Rows from block 2 of a small image diffusion model, named by matrix and row number. Rows with one number belong to one neuron. Each number is 128 + 24 x the weight over its row's rms, rounded and kept within 0 to 255. All counts start at 0. After the name is the row's rms in percent of the matrix's.
After each neuron's rows are labels from the 100 images, of 14976 (inputs lightly noised), where the neuron reaches its largest size: "top examples" is what is common among them. Only what is clearly more common there than usual is listed. The data: rendered rooms with furniture. In brackets: how many of the 100.
# gate: MLP gate (model.blocks.2.mlp.gate.weight, 672x256), inputs 128-191
# fc1: MLP up (model.blocks.2.mlp.fc1.weight, 672x256), inputs 128-191
# fc2: MLP down (model.blocks.2.mlp.fc2.weight, 256x672, transposed), outputs 128-191

gate.130 113 [104 129 114 145 141 103 134 139 138 108 109 114 121 104 159 134  80 141 114 112 172 141 135 160  79 115 103 124  89  87 134 100 127 108 122 159 140  84 160 123 135 161 144 125 157  85  62 104 155 125 121 115 132  61 108  99  91 112 152 149 158 110 105  90]
fc1.130 098 [140 121 120 151 122 114 158 109 112 116 127 102 128 139 157 125 100 136 142 114 175 138 148 147  85 122  87 137 103 109 114 117 137 100 104 168 107 112 127 117 161 153 144  96 154 104  68 118 142 124 131 136 121  45 119 125 136 106 147 142 136 152 126  98]
fc2.130 111 [129 111 154 140 136 142 102 142 122  82 146 123 158 132  68 149 132 123 118 103  79  94 142  99 151 104  87 160 114 156 103 146 137 120 113 130  86 120 116  93  92  55 152  80 116 109 166 128 141 120 136  93 129 115  91 112 127 135 119 138 164 164 109 155]
top examples: dog (35)

gate.121 100 [113 120 164 134 147 109 156 162 126 148 109 137 146 104  92 134 138 116 127 159 130 119 100 112 159 132 178 150 128 114 170 147 132 117 143  86  97 103 164 150 109 105 144 142 119 152 121 134 159 148  99 147 128 164  96 134 124 144  81 126 136 160  96 121]
fc1.121 102 [118 119 132 111 120 129 110 144 123 174 119 105 130 125  88 148 138 130  79 144 112 105 157 118 145 100 172  87 114 119 187 122 108 134 100 111 116 113 146 136 120 127 126 147 112 166 145 119 147 137 110 162 157 136 112 138 151 118 123 115 113 142 139 152]
fc2.121 104 [144 127 139 114 143 105 120 113 118 114 128 159 170 126 153 174 117 138 147 173 119 174 141 123 103 144 102 134 103 138  94 115 146 141  98 159 163 201 148 144 165 144 110 122 112  99 134  88 104 116 115 100 140 145 115 173 165 138 134 125 132 141 115 105]
top examples: orange walls (34)

gate.248 115 [ 99 135 122 172 140 159 142 166 115 127 113 142 124 129 139 133 128  92  97 137 172 131 118 136 133 145 131 153 132 173 180 154  99 145 122 109 121 136 130 123 129 114 122 122 157  93 136 146 154 144 143 128 108 119  93 139 153  96  94  98 138 122 132 158]
fc1.248 133 [137 137 119  94 134 123 173 121 119 132 105 137 107 148 145  86 119  98 109 104 158 115  96 136 156 132 140 173 130 133 167 118  95  84  72  87 137 124 163 174 102 132 127 163 127 124 127 134 120 103 139 137 131 138 123 132  99 120 150 118 154 115 140 154]
fc2.248 126 [132 142 129 172 151 135 142 116 138 183 139 134 114 131 169 151 126  78 176 154 137 111 132 129 172  87 122 139 113 181 147 173 114 218 151 158 119 135 110 116  81 131 100 101 149 179 169 134 124  91 159 103 127 114 118 146 108 138 147 118 120 152 121 158]
top examples: green walls (33)

gate.519 124 [126 132 163 154  72 150 100 150 123 132 162 125 131 118 129 149 153  84 114 104 107 118  99 108 130 167 182 114 142 126  84 122 132  98 157 105 122 140 131 125 146 136 110 104  60 158 143 126 133 135 103 137 151 127  93 161 118 106 128 105 137 111 150 112]
fc1.519 098 [129 137 141 114  97 148 123 131 128 103 151 120 140 123 113 128 136 107 147 134 104  85 110 127  95 181 124 141 132 142 126 134 105  75 162 154  89 119 165 127 140 138 104  79 124 126 139 114 127 127  91 138 128 104 121 138 122  96 109  96 137 130 146 122]
fc2.519 106 [158 114 140 113 139 100 159  92 113 108  87 164 134 119  93 186  92 127  76 118 158 102  98 142 171 151 128 120 127 148 161 132 116 106 156 162 132  95 148 106  75 135 147 125 140 125  99 144 113  78 171  97 144 123  96 101  77 105 137 135 139 110  97 119]
top examples: black walls (26)

gate.617 089 [101 108 132 163 106 126 138 139 168 147 148 102 184 136 139 133 102 126  79 137 120 122 148 142  79 105 121 124 143 106 132 141  99  92 156 143 140  86 127 133 152 104 133 115 162 144 157 111 109  86 133 101 142 155  79 115 127 110 115 109 124 106 138 123]
fc1.617 070 [142 120 163 118 167 137 145  92 107 135  98 121  88 151  78 129 123 149 154 126 133 192 151  90 115 130 153 135 133  99 119 137 139 166 139 167 125 103 103 134 173 105 156 129 136 144 104 181 123  79 127 127  93  84 103 121 110 177 121 164 153 130 141 155]
fc2.617 080 [130  89 149 104 127 151 110 140  84 129 155 121  89 167 137 123 124 145 139 153 123 122 139 106  62 120 143 118 131 100 130 123 131 147  97 109 119 114 153  87 157 154 114 180  60  83 149  97 118 109 125  99  91 113 108 113 114 116 126  98 114 174 114 153]
top examples: count: three (43)

gate.344 114 [177 100 161 145 144 145 138 126  66 103 140  98 117 140 130  89 139 140 151 156 142 146 134 130 133  97 142 149 104 152 166 153 131 121 104  94 118 152 140 103 106  73 151 136 166  98  98 117 163 140 160 101 149 150 144 106 138 111  84 164 158 118 175 123]
fc1.344 100 [133 167 188 128 149 108 116 144 105 119 157 149  72 174 131 121  92  96 187 120 106 146 134 119 128 115 128 131 123 140 135 134 167 127 134 109 141 148 174  81  76 122 125 100 143 106 161 102 106 124 102 171 120 145 116 136 132 109 160 122 177 111 170 129]
fc2.344 089 [120 118 105 108  95 169 117 133 153 121 166 102  85  90 150 123 205 121 138 107 152 117 142 115 145 128  98 120 156 134  93 109 145 148 174 117 114 124 160 129 179  94 146 147 113 116  91 113 142 154 161  78 103 119 109 144 128 117  69 110 136 112 117 109]
top examples: floor: plain (28)

gate.486 108 [141 121 119 140 122 119 130 158 185 166 102 119 122 170 114 131 119 140 175 126 124 164  96 116 136  94  94 115 117 129 148 124 176 163 210 132 123 111 117 133  73  86 117 144 124  81 117  92 156 145 128 126 137 149 134 171 125 135 130 105 105  97 123 119]
fc1.486 111 [115 132 136 128 128 131 125 115 109  70 143 126 128 110 125 142 128 108 127 141 104 121 158  86 109 153 138 133 148 158 120 147  84 115  55 120 158 119 147 112 160 175 154  95 128 168 137 148 130  85 128 131 110 108 149  59 155 152 154 141 143 164 139 123]
fc2.486 091 [121  96 125  90 137 117 133 113  87 102 123 129 170 108 105 114 102 156 118 136 150 129 128 118  99 130 154 130 118 140 129 132 131 124 183 146 101 109 130 156 124 117 123 119 131 143 112 136 104 144 138 130 130 116 104 125 144 162 147 134  78 132 110 149]
top examples: green walls (36); black walls (27); teal walls (26)

gate.558 113 [130 157 112 124 139  91 139  96 135 127 114 130 139  93 126 155 146 113  82 122 119 101 160 121  74 114 118 154 123 133 143 118 106 102  77 143 119 171 114  86 145 131 105 139 114 137 133 144 139 118 154 137 109 156 125 120 116 122 104  83 142 120 113 121]
fc1.558 105 [133 115  97 147 130 123 129 104 121 160 128 131 127 108 104  91  90 132  77 122 107 100 165 134 116 146 124 157 139 111 121 123 118 123 104 136 146 130 127 145 144 118 120 167 157 145 105 132 143 102 166 176 111 151 124  95 110 110 126 100  94 118 139 120]
fc2.558 108 [107 175 142 160 100  83 145 146 149 137 113 138 107 127 134 169 147  99 171 110 114  94 149 151  99  99 114 153 136 147 146 130 168 158 176 102 128 162 120 149 119 119 123 120 155 148 131 157 173 142  99 131 118 161  97 139 123 125  94  80 109 121 131 132]
top examples: green walls (39)

gate.582 128 [165 121 123  93 152  97  72 110 148 115 130 130  94 126 102 174 101 133 122 149 143 135 145 110 113 139 184 141 100 112  85 122 164 133 137 146  99 157 129 117 113 146 131  87 106 142 100 115  95 105 141 124 103 143  74 108 160 130 149 185 144 156 109 126]
fc1.582 101 [113 140 127 167 124 131 160 192 120 155 131 121 146 131 154 115 186 113 137  79  79 153 103 157 132 104  79 129 118 143 131 125 111 128 169 105 137 115 152 160 119 111 121 165 116 142 145 173 152 148 123 115 158 104 178 150  82 102 103 111 109 108 111 159]
fc2.582 104 [108  83 122 143 151  95 120 135 126 100 142 111 143 111 114 156 114 124 184 125 120 148 111 101 106 102 104 109 150 156 107 138 109 148 155 140  77 133 127 166 116 169  94 111 146 144  79 136 117 103 125 137 128 174 152 136 101 150 183 176  94 142  83 136]
top examples: orange walls (25)

gate.639 068 [109 159 117 106 148 142 110 112 133 178 136 160 169 126 150 143 145 134 144 100 142 170  97 120 115 130 136 179 110 110 149 156  98 145 100  74 151 121 113 113 144 126 140 136 113 192 148 140 194 140  92 115 148 166 129 153 133 167 118 156 111 132 120 139]
fc1.639 083 [107 142 163 111 132 110 147 141 107 158 106 124 139 148  98 103 162 140 133  95  99 115 109  92 163 152 120 121 142  93 151 110 116 128 132 130 130 126 111 124  89 117 151 184 138 112 133 116 136 159 119 134 146 136 167  96 111 130 118 116 144 177 129 131]
fc2.639 079 [132 167 142 120 139 114 152 121  93 109 144 133 139 104  94 131 143 112 145 135 144 133 121 165 122 163 141  79 125 137 119 122 133 161 165 154 123 134 149 120 159 128 120 115 149 142 144 124 115 126 105 153 145 163 106 159 135 136  81 126 115  95 152 154]
top examples: count: four (43)

gate.469 075 [131 137 132 107 122 144 118 119 112 105 122 130 104 103 148 139 158 131 115 140 139 105 124 159 111  90 123 118  63 103 134 117 150 124 133  80 105 113 121 137  92 133 128 103 124 138 136 116 153 181 114 105 155 103 126 146 137 129  38 146 136 104  86 103]
fc1.469 095 [119 150 127 137  93 151  89 116 126 147 101 116 112 111 165 146 143 174 134  93 142 109 136 133 122 117 122  97  89  81 142 107 159 110 107 161 149 106 129 113  71 116 124 155 112 110  94 148 124 118 102 127  84 116 144  84 132 132 119 154 125 116 171  99]
fc2.469 092 [133  87 126 117 124  77 112 142 129 115  91 142 114 125 122 130  92  96 109 133 124 123  98  99 121 126  99 152 103 147 115 107 184 148  82 158 156 106  86 126 182  96 153 141 130 128 109 102 128 104 107 121  98 122 119 146 153 137 151 103 146 140 139 161]
top examples: count: four (48)

gate.22 054 [156 146 161 104 140  97 107 124 109 145  87 153 159 117 161 154 188 176 108 128 161 114 134 172  91 105  93 135  95 137 101 121 130  94 150  98 145 167 135 124 138 110 153 129  93 162 144 117 151 141 115 112 146 145 103 132 132 146 104 141 141 136  82 110]
fc1.22 094 [121 161 107 173 134 125 129 113 170 113  69  91  89 136 124 151 121 128 187 121 144 120 129 108 133 162 161 104 117 135 131 122 131 149  96 129 120 111 112 137 123 150 112 108 148 134 129 110 176 105 131 119 152 127 135 132 137 139 136 143 159 128 152  66]
fc2.22 095 [ 96 121 145 182 102 133 121 148 169 145 164 177 104 112 167 124 175 123 178 153 107 137 125 117  99 106 151 157 141 162 128 123 117 172  94 152 112 166 138 126 130 132 134 148 153 140 134 122 109 139  88 132 148 153 126 126 127 147 119 113 128 122 145 193]
top examples: count: four (40)

gate.322 093 [114  97 105  77 155 128 115 140 124 107 134 160 142 129 151 132  75 131 105  60 135 128 132 157  98 114 135 116 142 116 148 132 109 120 103 142 121 159 116  98 115 152 160 157 111 139 169 114 124 125 119 102 158 120 129 134 116 145 115 117 119 197 127 104]
fc1.322 064 [112 163 109 175 118 117 129 140 147 151  96 128 131 137 117  98 130  93 143 171 100 108 161 119 154 107 156 106 148 148 120 118 143 132 126 137 157 146 147 124 154 146 134 157 179 108 144 175 137  76 182 158 112 128 123 126  83 149 164 131 123 102 127 171]
fc2.322 087 [119 107  95 119 139 143 140 163 112 117 167 141 114 146 107 165 108 108 136 136 122 112 137 140 158 122 102 133 138  96 171 123 155 148 148 125 105 129 150 182 142 165 117 138  98 125  98 114 113 124 120 163  97 118 161 129 126 133 138 101 130 132 132 117]
top examples: count: three (44)

gate.233 086 [167 173 106 131  97 146 117 112 106 112 138 153 135 108 139 117 123 149 129 132  75 146  79 132 140 136 152 185 139 130 144 128 144 131  97  79 140 131 116  80 124 121 139 112 129 102 139 137 104 143 125 133 106 121 160 165 132 121 101  87 119 119 124 123]
fc1.233 099 [ 93 132 119 120 105 160 121 128 144 162 113 173 147 143 123 116 156 117 138 131 155 117 125 118 113 105  72 130  81 166 159 130 136 114 125  92 132 123 105 157  90 131 160 111  94 111 101 109 141 106 168 141 112 103 109 130 151 101 132  89 162 128 139 139]
fc2.233 103 [ 80 141 106 131 115 106 137 136 173  97 133 113 146 119 141 149 124 141 149 129  72 154 101 159 120 125  91 113  98 116 115 166  92 117 121 126 126 145 149 164 164 130 124 122  75 102 137  94  90 144  94 110 121 142 130 138 137 139 135 138 156 137 130 143]
top examples: dog (35)

gate.329 093 [ 57 128 131 170 164 155 145 151 146 111 122 129 143 104 115 176 138 111  85 126  82 138 106 123 157 121 154 153 135 132  98 131 158 117 191 150 131 126 154 106 125 156 116 153 106 171 144 127 123 128 125 143 124 140  91 120 166 106 129 135 134 124 120 164]
fc1.329 095 [200 151 111 127 173 105 113 104 112 125 106 110 107 153 155  95  97 169 143 115 126  99 146 128 131 103 148 116  91 131 145 102 112 128  89 163 132 140 133 141 157  93 132 136 120  80  98 132 134 119 169 144 130  75 165 157 110 151 124 100 147 108 149 116]
fc2.329 105 [133 120 146 143 146 117 131 132  97 124 108  59  96 102 148 128 149 155 172 121 107 146 123 119 114 117 144 105 141  96  87 173  90 155 130  91 140 114 107 121 131 194 103 111  93 142 159 134 110 128 126 123 197 109 127 162 119 121  90 148  59 151 116 129]
top examples: yellow walls (27)

gate.212 084 [ 99 131 153  89  98 135  74 133 153 147 127 152 136 113 139 138 119  89 101 121  79 168 113 145 147  84 118 133 126 173 120 125 118 102 115 117 148 141 121 146 132 140  99 139 124 136 117 137 106 170 145  97 117  87 125 152 132  83 142 136  90  92 113 143]
fc1.212 086 [147  91 143 131 148 117 107 147  90 145 153 147 138 116 108 115 133 120 109 134 123 100 142  97 130 125  98 105  97 128 142 102 129 148 131 153 147 110 158 147 136 112 111  85 122 111 151 123 105 127 141 113 112 166  76  98 127 120 119 115 168 153 112 150]
fc2.212 087 [156 152 116 161 116 148  85 154  94 146 143 150 142 146 150 108 129 129 155 128  96 152 155 120 158 142 146 111 157 155 137 109 120 116 126 129 132 116 165 153 114 124  81 155 112 142  83 145 134 141 146 123 149 110 127 117 126 162 131 122 169 153 172 101]
top examples: count: three (42)

gate.67 073 [127 139 124 103 138 163  81 125 167 115  84 142 123 111 109  95 114 136 133 136 126 116 125 172 107  93 117 156 179 124 143 104  93  99 122 157 136 143 122 148 110 135  97 100 147 117 195 115 154 177 122 103 148 130 117 120 137  76  80 109 125 130 123 123]
fc1.67 102 [141 119 123 121 121 146 113 122 167  91 133 133 147 144 132 105 110  79 147 150 100 142 138 127 118  88 106 142 140 120 161 143 145 110 121 133 158 158 143 141 102 123  96 121 108  86 165 106 125 142 144 101 146 148 111 154 143 116 120 128 136 111 135 166]
fc2.67 081 [154 143 159 116 101 133 116 134 167 172 146 129 116  84 141 139 162 164 143 108 146 131 125 115 152 150 103  74 167 135 100 143 125 115  89 132  98 113 121 158 139 129 160 150 116 129  81  97 103 115 139 172 161 126 142 119 126  87 150 138 143 127 131  98]
top examples: count: four (42); arch (33)

gate.403 090 [102 161 110 135 118 166 102 133 121 134 117 144 112  92 123  92 182 127 159 162 164 119 116 103  99 167 160 103 115 121 149 114  97 136 114 121  75 117 150 161 110  91 148 140 127 134 135 113 133 150 159 145 116 103 109 129 161 144  67 119 112 158 122 122]
fc1.403 099 [123 131 133 119 121 121 115 142 131 107 139 143 143 133 143 131  97 166 166  89 104 156 109 135 118 105  92 150 126 143  63 136 140 113 129 121 147 152  91 105 146 170 159 116 100 139 120 142 126 140  70 119 184 155 197 121  83 140 194 139 155 115 155 134]
fc2.403 102 [159 138  98 129 117 134 115 142 148 132 132 109  99 135 118 138 168 128 110 119 173 117 113 133 131 126 121 107 161 142 146 181 103 144 126  98 104 142 103  84 133  94 101 102 105 105 117 178 146 112 143 137 158  79 144  87 102 122 128  84 104 132 135 127]
top examples: yellow walls (30)

gate.449 093 [136 109 148 118 110 139 198  95 140 110 162 112 140 105 124 114 125 125 107 101 147 120 127 133 129 104 113 125  85 126 147 116 137 142 158 148 131 142  77 119 100 120 116 117 120 106 123 122 133 152 127 125 130 176 108 151 156 111 139 114 134 107 108  86]
fc1.449 110 [122 174 151 171 109 127 157 131 123 100 152 139 162 132 138 107  70  85 118 132 122 136 130 139 126 127  87 122 127  90 183 131 138 140 163 135 145 136  95 165 126 148 132 183 117 165 154 133 155 137 137 143  98 208 148 177 112  97 148 151 144 132 130 134]
fc2.449 115 [145 120 135 173 118 123 107 135 124 179 103 138 151 116 124 156 144 147 121 123 141 133 175 161 113 123 171 103 115 152  80 126 104 136 144 126 163 142 104 156 120  96 105  84 121 175 133 176 115 133  93 160 126 145 149 142 122 122 153 117 136 188 115  98]
top examples: count: three (43)

gate.193 093 [111 152 169 149 113 169 107 136  97 121 150 125 107  95 124 127 150 143 154 130 186 141 144 121 110 123 127  91 150 130 146 115 126 109 100 136 132 187 138 143 178  89  98  99 128 161  86 141 104 155 140 143 115 106 116  77 107 164 103 147 127  82 140  92]
fc1.193 100 [135 106 138 112 148 115 135 119 141 166  92 121 150 108 120 128 111 100 139 146 101 114 136 139 109 142 152  99 118  97  72 135 158 155 148 134 114  90 123  98 103 127 111 163 112 112 138 120 130 110  80  92 182 118 146 193 121  73 137 172 127 134 128 134]
fc2.193 099 [136 186 160 139 108 149 130 112 156 132 101 121 112 116 142 102 157 145 114 121 149 166 131 102  94 107 144 115 107 148 131 127 117 166 163 117 128 184 125 101 138 119  96  80 126  80  79 146 136 155 139 108 148 114 140 135 162 142 109 108 145 155 149  88]
top examples: yellow walls (28)

gate.556 101 [127 151  90 157 122 102 140 147 170 114  85 125 156 110 160 149 150 110 147 101 127 143 107 162 120 190 107  80 127 133 142 138 130 108 124 102 123 143 104 116 147 150 151 120 105 111 142 133 121 131  98 154 134 105 127 101  92 137 114 163 163 164 106 113]
fc1.556 102 [113 122 161  64 116 128 126 141  96 156 126 103 100 129 106 115  87 156 150 150 130 141 137 124 132  75 169 179 156 100 137 119  94 134 128 156 132  89 106 118 114 122 101 164 131 168 138  99 118 143 136  86 138 117 123 136 120 113 169 145  78  93 108 109]
fc2.556 108 [149 126 124 118 111 117 167 136 146 111 151 132 164 121 118 161 137 150 109 133 152 139 157  78 113  97 138 105 121 107 149 117 121 120 111 149 116 139  70 147 136 138 114  97 113 147 128 109 134 156  84 154 138 155 188 127 133 141  45 142  65 114 136 138]
top examples: green walls (27)

gate.438 098 [114 138 157 119 170 153  62 131 121 100 134 131 155 121 112  90 103 128 154 127 145 121 126 103 149 123 163  97 152 153 108 135 149 108 142 112 145  97 119 109 126 134 159  55 113  85 103 116 177 157 155 142 115 142 147 106 136 125 153 134 172 145 149 100]
fc1.438 113 [144 123 145 143 147 152 123 127 129 182 113 159 133 127 136 173 115  92 124 137 102 118 128 115  53 110 107 106  62 106 164 124 114 172 143 116  94 143 121  88 109  94  90 137 151 157 149 135 137 146 114  81 130 121 101 124 100 149 124 125 121 179  78 155]
fc2.438 109 [140 149 134 129 142 122 113 147 113  75 112 105  89 110 134  85 119 145 107 154 141 103 118 124 151 122 107 164  87 123 124 144 124 146 123 173 159 113 143 110 119 156 143 111 120 130 100 129 133 150 138 151 138 166 113 136 107 134 123  66 115 128  99  96]
top examples: green walls (40)

gate.354 070 [127 113 138 167  89 133 144 127 133 111 133 162 172 133 152 152 143 138 103 136  97 171 108 102 120 128 132 135  98  95  62 149 107 137 152 141 124 133 133 148 152  94 143 115 124 120 116 133 133 131 113 128 175 103 138 102 147 118 107 128 160 133 143  75]
fc1.354 069 [128 142 124 150 104 148 120 146  88 128  89 150 145 129 113 155 111 113 170 117  90 142 104  95 104 126 116 118 115 112  62 189 109 117 118 136 100 160 109 112 142  69 108  82 143 150 122 131 103 120 122 152 165 112 125  92 152 102  93 116 186 138 141  80]
fc2.354 074 [137 121  98 164 155 110 135 162 116 133 128 116 153 136 133  68 145 118 115 124 133  76 161 153 134 109 127 134 103 123 166  41  87 110  98 102 145 117 111 107 136 172 107 131 135  99 131  51 142 138 117 114 137 129 124 110 156 133 152 107 178 112 155 192]
top examples: dog (34)

gate.610 129 [ 84 133 124 160 140 146 131 122 145 142 120 112  87 108 153 120 144  88  82 148 108 151 139 148 126 162  91 137 102 122 176 148 144 154 128 127 151 117 163 149 127 119 122 129 141 123 134 109 167 122 107 106  60 179 130 161 159 162 108 108 131 115 108 137]
fc1.610 089 [104 111 125 150  80 186 111 151 100 132 132 156 115 142 101 117 176 130 135 153 138 124 137 128 103 133 129 131 112 117 138 123 139 112 122 111 119 134 143 165 152  99 133 152 131 140 120 107 111 103 157 127 149 108 159 113 167 125 109 104 121 137 143 108]
fc2.610 107 [ 95 156 171 163 148  99 152 133 107 141 103 169  66 110 148 134 117 111  74 126  94 115 166  93  79 126 169 123 106 109  88 106 119 149 127 134 132  96 144 128 139 100 135 120 157 118 171  99 156 169 135 113 117 157 133 105 137 131 140 155 137 164 148 134]
top examples: green walls (25)

gate.441 051 [108 136 123 149 113 130  88 122  87 155 137 107 120 120 135 141 137 139 112 118 121  94 150 149 112 143 127 145 116  80  79 125 130 116  96 101 132 112 111 165 101 138 132 104 146 117 171 158 160 165  98 138 147 145 105 132 137 105  75 116 102  69 113  85]
fc1.441 087 [159 125 134 101 147 137 132 170 146 181 116 127 144 121 160  99 136  89 174 119 142 168 118 135 148 146 118 113 110 188 132 121 134 106 117 135 147 114 132 136 123 117 165 175 126 132 177  91 124 148 134 160 142 152 141 135 118 113 144  98 117 114 139 121]
fc2.441 078 [151 126 111  96 130 154 155 186 142 101 116 154 130 121 126 142 178 144 173  79 119 131 136 139 106  95 123 118 145  66 138 134  88  95 119 123 134  98 121 119 119 144  97 161 111 114 128  67 163 129 123  81 142 112 151 107 149 132  86 134 115  73 131 130]
top examples: black walls (25)

gate.622 092 [ 86 149 156 114 132 184 123 106 140 139 158 120 152  73 143 120 119 126 110 106 128 136 136 106  92 140 127  94 165 142 148 136 100 154 146 125 129 121 130 119 157  95 131 116 138 102 101 132 147 129 152 155 111 154  93 131 102 138 133  88 113 146 137 134]
fc1.622 091 [124 101 144 154 116 140 142 112 118 120 125  83 123 127 119 148 146 133 149 140 120 130 103 125 146 104 105 112 116 113  84 130 130 105 178 151  89 110 120 152 117 141 121 154 122 157 123 122 161 126  89  97 164 147 188  95 118 141 141 155 175 119 123 146]
fc2.622 089 [170 162 120 136 136 135 120 129 131 144 148 142 134  84 103 121 130 160 134 122 115 125 152 130 114 124 106 102 103 145 187 166 110 125 132 151 153 145 120 160 129 111 129 113 129 172 135 123  97 157 133 132 121 125 178  97 123 120  96 153 146 129 102 122]
top examples: count: four (41)

gate.102 119 [134 121 126 134 124 131  81 142 143  73 139 116 105 120  87 161 143 138 126 150 103 153 100 118 120  95 167 158 113 101  82 148 152 120 130  85 138 168 127 143  83 174  94 114 129 119 118 121  95 139 120 113 123 115  92 177 150 146 152 181 143 118 117 137]
fc1.102 091 [167 122 126 160 116 129 136 108  87 181 127 130 198 147 137  94 115 122 105 114 128 131 166 124 137 165 102 107 155 124 161 134 106 135 125 142 111 114 118 133 180 118 131 130 106 118 120 118 148 118 117 106  99 165 128 121 121 147 101 111  94 130 139 114]
fc2.102 102 [143 128 144 135 138 132 132 137 124 104 158  82 148 135 145  98 158 122 141 140 156 190 133 124 130 158  85 123 139 107  94 155 108 145 100 145 197 128 131  96 150 142 124 138  99 103 132 128 124 122 102 169 128  97 120 104 146 129 113 135 114 139  95 142]
top examples: yellow walls (30)

gate.321 094 [114 122 123 154 121 165 116 132 134 140 132 143 122  94 140 141 130 167 185 107 143 119 138 174 121 143 123 122  78 141 146 142 130 116 152  93 141 149 119  90  96 115 140  89 145 104 184 182 111 123 165  80 103 104 138  89 145 118  86 134 175 166 137 130]
fc1.321 089 [138  84 105 100 127 124 123 140 113 161 153 130 133 167  98 143  85 107 120 130 141 104 128 121 178 143 125 158 134 119 107 121 129 125 126 134  96 142 153 156 172 136 102  70 130 151 104  99 135 112 132 150 126 153 125 142 161 108 152 140  84 118 128  86]
fc2.321 084 [164 138 148 103  96 157 135  99 123 108 152 131 125  77 178 135 158 185  73 146 149 132 124 129 147 130 133  65 153 150 141 152 103 121  97 153 154 101 149 179  92 100 150 145 119 142 127 126 135 127 137  99 130 137 130 157 151 124 112 114  71 108 121 135]
top examples: count: four (42); table (34)

gate.3 150 [110 163 172 100  84 169 105 127 111 157 114 117 152 109 154 117 135 158 134 104 175 154 129 139 165 155  98 105 135 123 112 126  99 137 114 133 152 133 163 110 157  73  96 108 127 186 112  63 107 112 135 119 126 147 125 114 112 133 154 130 154  88 147 125]
fc1.3 133 [ 70 139 157 135 139 123 127 135 123 112 163 120 123 109 110 115  67  98 110 119 118 117 169 119 119 142 126 128 141 174 130 115 102 135 107 153 200 129 111 109 121 142 138 186 129 122 146 149 131  99 154 175 130 152  98  96 147 130 138 113 101 121 102  81]
fc2.3 107 [107 106 108 137 137 151 138  95 152 117 150 147 169 175 129 118 148 102 106 119 135 162  89  92 124 124 107 150 151 114 134 127 107 162  93 129  83 130 120  87 149 160 141  86 134 141 147  91 145 138 101  96 144  71  94 103 148 122  87 143 132 101 110 119]
top examples: count: four (43)

gate.23 080 [107 113 140 125 124 134 118 119 144 118 157 121 134 140 166 117 135  98 121 115 121 161 108 124 100 138 144 110 109 164 109 130 143 132 173  78 160 140 108 130  90 167 147 148  88  85 166 215  98 137  94 161 124 110 167 131 137 119 134  98 122 133 137 125]
fc1.23 087 [ 96 145 143 115 147 115 132 137 155 113 151 126  99 152 128  75 145 116 120  87 139 148 125 115 113 153 137 128 109 158 106 118 142 128 127  79 113 143 136 149  97 150 161 131  91  91 142 213 112 136 104 196 163 125 109 132 122  98 130 166 132 124 165 104]
fc2.23 082 [142  99 115 130 142 132 111 142 151 140 160 131  89 134 123 124 140 134 160 137 119 102 139 150 120 130 145 130  81  93 135 110 175  97 162 124 116 152 139  72 183 106 124 106  80 151 107 132 160 122 149  72 137 136 152  95 151 122 102  94 146 142 125 139]
top examples: green walls (60)

gate.347 087 [170 154 129  70 113 165 156 103 130 107 160 126 121 110 115  96 149 125 120 108 172 154 138 107 132 155 167  97 108 165 136 121  91 143 137 112 143 139 136 136 124 101 113 126 133 157  64 144 136 136 129 126 109 165  58 126  70 132 103  95 153 131  66 126]
fc1.347 106 [143 129 127  65  70 174 156 101 119 126 179 135 128 118 107  97 159  90 101  86 167 126 121 106 144 135 181 117 137 162 168 129  72 141 157 118 150 139 110 165 146 111 117 136 116 165  77 135 125 109 110 132 119 154  85 136  82 135  89 136 144 113 114 116]
fc2.347 106 [117  70 121 138 126 112 138 114 127 119  99 121 141 124  95 167  95  99 131 136 113 102 134 176 158 131  98 134 142 136 142 153  98 117 135 154 139  93 127 170 122 142 173 135 119 171 116 106 113 100  92 139 118 107 107 152  94 115 131 158 191 142 114 116]
top examples: orange walls (26)

gate.299 065 [109 152 132 101 118 140 116  77 123 133 129 106 155 112 162 147 128 129 127 105 114 124 110 124  81 129 123 149 128 111 156 138  74 108 137 103 105 120 124 178  97 134 156 153 161 160 150 116 166 153 140 121 165 110  85 139 186 122 124 132 138 113 112 104]
fc1.299 087 [160 142  93 110 112 111 116 109 153 154 139 146 109 127  85 129 110 138 128  96 142  97 111 104 130 151  91 166 145 135 127 140 132 182  94 148  97 100 144 139 161 123 145 107 142 121 132 112 149 121 153 123 104 176 119 100 159 101 167 129 114 118 118 114]
fc2.299 085 [129  91  88 108 137 132 135 109 112 133 153 115 105 132 141 107 167  69 150 144 135 161 111 151 111 128 112 106 139 129 119 127 149 161  93 166 103 131 149 143 126 119 107 141  89 118 146  93 134 118 125 114 105 117 141 123 106 150  86 160 112 136 106  92]
top examples: count: three (43)